config.yaml
hop_length: 160
depths: [10, 10, 10]
kernel_size: 3
stem: "single"
optimizer: "soap"
lr: 0.0033
eps: 1e-08
one_sided: false
magnitude_pruning: 0.5
batch_size: 64
lr_schedule: "linear"
Rows from block 5 of a small masked spectrogram model, named by matrix and row number. Rows with one number belong to one channel. Each number is 500 + 50 x the weight over its row's rms, rounded and kept within 0 to 999. All counts start at 0. Numbers have three digits each.
After each channel's rows are labels from the 100 clips, of 14976, where the channel reaches its highest value: "peak on" is the class under the peak. Only what is clearly more common there than usual is listed. The data: short made-up English sentences, spoken by a formant synthesiser in many voices. In brackets: how many of the 100.
# conv1: bottleneck pointwise conv (model.blocks.5.conv1.weight, 160x264x1x1), inputs 0-87
# conv2: growth 3x3 conv (model.blocks.5.conv2.weight, 40x160x3x3, transposed, each kernel summed), outputs 0-39

conv1.140:500589500482500500500465454500528495500500500500500383447490500558577500459478500601500500500487500496500500500455582500500500500500386500537500500491444474594500408574486378542426500591397500589514500500500500500500395500500500500476500500500500500500532564500500
conv2.140:481496509531436500577532512502447503479473510472619535478530479548486542540575607475381474566479525451467436574450437457
peak on: /k/ (30)

conv1.130:602460434500500509500500402500497500500325500500500359500500505547440500500500500449566549500540500553500500500430544668550448597545316500490500500500500500508500550500498500412470500500433500477500528500559453500500543472500538547472500500462441500500539500500500
conv2.130:542470520508509508544574471489524441474525379557499497469516509494519519528539498388500578382603568566470468499481441555
peak on: /s/ (25)

conv1.95:500500500427553500500522447567511500500500500552500500500445652500500500500500511421500455500477500500486500405461482500483465500544605500403461500500500397500500500499443586500500447466500591379440500466500500500486445507475500500403500523500523485447573500500500
conv2.95:495446489491430515627499423538495548470525509498521522542519395469468584509543531511469480482521439578452574539472521626
peak on: silence (81)

conv1.82:482446500500405493500500500500500503500500408500500500500500500500482500500482500500555421500500559535500428427500439500491500500500500500448500509569603578636500500395568448500500503500601500500519500539500500500500500500524512500517444500500500500452445500410527
conv2.82:529513453521443499465553540554501486497585503401520527491558539516511396518421494473528413408463491401554441420523534487
peak on: /t/ (27)

conv1.72:500500500521590500495531570500500500540500472500500500500500500500560607445500500478467500534430441500447389500500500470463498500513500500340500505582515574444500459451500395500500500500500413466500563406474500500551412434455426500464500500500500500522500565618550
conv2.72:473494535558521526458448412490438555433440504477550456533565508521522445474483516457515493477426446514561599345503486539
peak on: /t/ (79)

conv1.49:500461500532500500500551500400424500499500547500443474500519500500539472500500500500500460500500500393439508403480425387500492413625570577500653492587431500582556464533500484403500500481457542500500467427500524500500500500557500489479541464650500469447500567500500
conv2.49:514442491497488485573506630540565432462523552501497504448453552467468475541479444467445515497500416448461494657489458473
peak on: /ɝ/ (31)

conv1.17:500500486554374500500573500500556552544500438500584508582462500500515481471453500473510584570500596500482500500500431548547534571500600500469524453453607571500500500536500383381420467500500442525430500500500432500570500540518500500500500592500500500500402500500524
conv2.17:548511551428519536510481508489496550543465580468535545434543487608562507539505571526494557468475475366406478590505510464
peak on: /b/ (41)

conv1.55:500571500500500592456614500470500500500557474500500500500500500466439432579500500442525467477500500445500611458500500500503520415500610500500515525577483514409492526500530505500500372491500493588500452500550467500484453500500461552500446500411500516537520527440500
conv2.55:446521523507559511453524462524477487418492469525505614436529387531508441439460418567499519509562468540472410471577564515
peak on: /t/ (34); /k/ (30)

conv1.29:515442503510500500434500536500440521500499586500500541500590579500500627478599586500500500500500454447500491500500447582500452400544421554577471500481500488559500450595500534389488500399500500589500500464500523500500500500500450411535422500500583500500478550500412
conv2.29:561508482558512557433429482442574478428550570545437549618562525503499549424444522504516465447556522421547537495489489472
peak on: /t/ (78)

conv1.45:464500478456500421573375426439462500513500430435440612598532500532617449486500500535500500561500410500500500544580500500500500420501555569598429500578500407500471500500390500422492585483500596500500356500435421442500500517528500420500467500500500500500500423500500
conv2.45:527544511544484518502412476417487493534469531379509442460538424551448494533446592479383489486453445502450479570445532497
peak on: /t/ (29)

conv1.28:400500500500500481500500500455470500500445507457500441500500500500591500440465568500535579559551520452500596500500525381516527509515577500582589500500500537534463448385443500500490449500456523500555500500500576446500477500500537352500516500500500428500500500500542
conv2.28:485506486505530506520352509626480488414571478488392549454449504629504502518492497516455461518482514489447454527494482503
peak on: /t/ (31)

conv1.36:500446473500446500500500541500450454500500545347509611500542500500598449510608446500500500578500500445496500500500402500414640462556500500500474500553500480316500424452500611519500500400475553500500432467392500566476500500500555509500398500573500571518500537383500
conv2.36:555570527563476547507468495484449582580479390476522518531536634587471492499441415551517454464461478490481515452460516466
peak on: /ð/ (55)

conv1.131:475560500619500500409500500500500460414500500519398500500526568500392431544556563488500338545500500500500500567571503500553556472394500500600576538481413442554500420500500500448500549500565430426477450431500500625500500500500574500448500405500500500428514432500500
conv2.131:483474498469495479578533512499469463534426432499485511544474612483387555529506492432432465431466573473462546594432496433
peak on: /t/ (27)

conv1.90:449369436535500500541526500532586500429461497500500446500414547470501500534500373500500500539579500500500500500500500506471540386493538391500500520538500543500500400500529423500500500581500500500540458465470557500500424500467500471500633465500418445400514518500528
conv2.90:549478517501475498508356461550502507467450501464535443538385538497545419496402622543439481516519515449516471533488526521
peak on: /k/ (26)

conv1.20:500391575500500500500500500500500500500480390500500500560500500500518446450500543500500374500500594517589438500432500500500500500565500483500500500500546500500562500500500493491500555505460500500500500500461500574437500500500406500475500500492473500444500573500463
conv2.20:314516499530455527479373542487565503460483478497468509425590483531480474453441483506453516501495514520488453425531470480
peak on: /t/ (44)

conv1.106:500500441500500474500461500500439500561450451500500500473500523457452500500500500500587498539508500615500500500500500610491500500500418475464409502500606500500500500389500500618500500612604500500528455463500500500500500500560500500500396500500500500464459504631412
conv2.106:548565462488575467459517516450497469541527388398464574496508489529483530383543506506499500616557480475535477478419504447
peak on: /s/ (59)

conv1.34:521500534500396555500420467560500419500500500500564500500561500402500478394500500500551500500500500480500540475500358500500439544500500500500465578392655452651500500500509626500405525525500581545500580500500500500561500500500500612500416500503465500515500500500500
conv2.34:472515483468545445425584601542503534515555463546504545464492581472464389470428439452428472448536439543526513579520514515
peak on: /aɪ/ (33)

conv1.16:437500500372500500500493516500500500512500500500506493402500429583450500620500500500506554500422500500534500500499500500516500499500597500572500500500507556376500500521490500500585645500615500526500500500500500500500500500500500500500500440500500644500500512500521
conv2.16:458463374476511527401510423466425459506542481431481472480490485460470465516385509453451474524425466581537551519506431524
peak on: /k/ (45)

conv1.15:426558452555441500500500481432500395554500500464500528500499521500500455500418500500500500500500500495580573500500496500461500414411498500500500613500424512573500563500407500500500503582500500500457500500500460548500531500500547435500515385500500500500601517500500
conv2.15:473404495410512497611449414570464490514477569523531508484548454481501450508477484389409561474529472536420490502481522450
peak on: /t/ (25)

conv1.158:452568500500423500570500516485500435500499500559488468552573506500540511402604566500454500500586534500365500500500500500417541500500500500500551500465589533500500505525500421500420500619500475500572577500637500500500500500401500500380500500500500491500606500540500
conv2.158:477560468440462483417452524561579608526403440496471524547491469490509504491528505500522563396553491541450594492426541509
peak on: silence (95)

conv1.93:500578500500500419500500419500577546588500462500593500484441494500500570450500519500500464500520448500500544475579500489500500528403417427500484486574500500500414525443622369500500500483500500500500538458500531500482500533500500479500500489500500500500618500500500
conv2.93:499461462518548431552534506545506480402440479517525515497476481416514591480507666449539544519463567495462523543493434440
peak on: /t/ (51); /k/ (38)

conv1.103:332560516500500500500500423376580511500500522500509500574565500559533417498500641564500500462476630500419500500500500500500500500500487542493500500489539472407500500500500518500500423500376500500500359561500411500516500547499604500542500456559496500500500500422500
conv2.103:504458479403473601451516507516476425547480581530490560537552498510447494400580437488451464499525478471469509623435498468
peak on: /w/ (26)

conv1.96:500627511405500514500500497512469500500500390500500500500566500609478500500435541500456500500500569500500500500500500500564500500424500500500500423457480503500516555500533547529445566604500590500500500465383470500500515500500500500500415500441500440404500500559513
conv2.96:447513492485492479465554659495570437545497529579500499411515557570455474526452574454527496552528520476526461440578461477
peak on: /aɪ/ (41); /aʊ/ (25)

conv1.142:500517500496500478477500500500500500500387579500395471500500470569646493498500600531500543500500502546644409398504442582524495451415500388593500435460500500500575528535419609500500494500500507597494492541606561500448500561543515500500349439500500555500500500500500
conv2.142:482487496486437502474477522443456483509503498505557480537622545408499526387571564562467461442500517430500494598476559420
peak on: /t/ (35)

conv1.50:560500500434464493596500500500494500589500500485500496500500556437580500500504567409484491500600568382500548500500505368384476431500500500313570429607568574357549500474493500500500507500500500573473500500471370500536500500500500484522397458457500500557545500500500
conv2.50:536486498508373463510451440635524530467476479535524594515451496553545560519505553505479546518446529487422561478529451588
peak on: /t/ (27)

conv1.23:465481500501467601500500557562421534544415495456500500500482500500500443500500556500500561454500475607500458500500572600533500540474500500624500534426538538500543500542500500545462568390500433500500500500500615511421379527593443439500500500500500553466500500500500
conv2.23:589541397424510476492524490574501503415488526500496418579430517505508429478508523555539489572460474528459538572615503496
peak on: /t/ (44)

conv1.124:368500500380500646421569500563500500500500457500500456500500500540548488500544436370546500465541453603445543542453581492500468500569500500599500500500558516500500584500491500435500500357500500442407500500500500500500500491500443500642500458500500413542500448483429
conv2.124:446574468503470519554542512522542514469493490448510534412526541503514507526393626440550501615520497499530536473546387465
peak on: /t/ (34)

conv1.31:446500500546500414500597500463500615567553456500500458550493500596543553500416500500500500500469500500433462556500463500500500500576500500500562500571543473417500500547500500488466548500500420522525474500425500500500500463587540500500472500516500521491435500476451
conv2.31:463553576471520528499649496464464523450598488448431506539489504479495554534471553501485401536595451478547549482434493525
peak on: /d/ (37); /t/ (32)

conv1.91:506485552500500500548500523412591500500500500525500500500439500584592500500357452457500500568459500428500500500500428500500517466462516582431602555500500500500500500500450500500515452568450462530500500500500500500539500500601500482432492500596521495527500500500533
conv2.91:439519487542535484538528521527491436502449425480439579494504436566590509596481466477427386567522489544467562422519488463
peak on: /ð/ (30)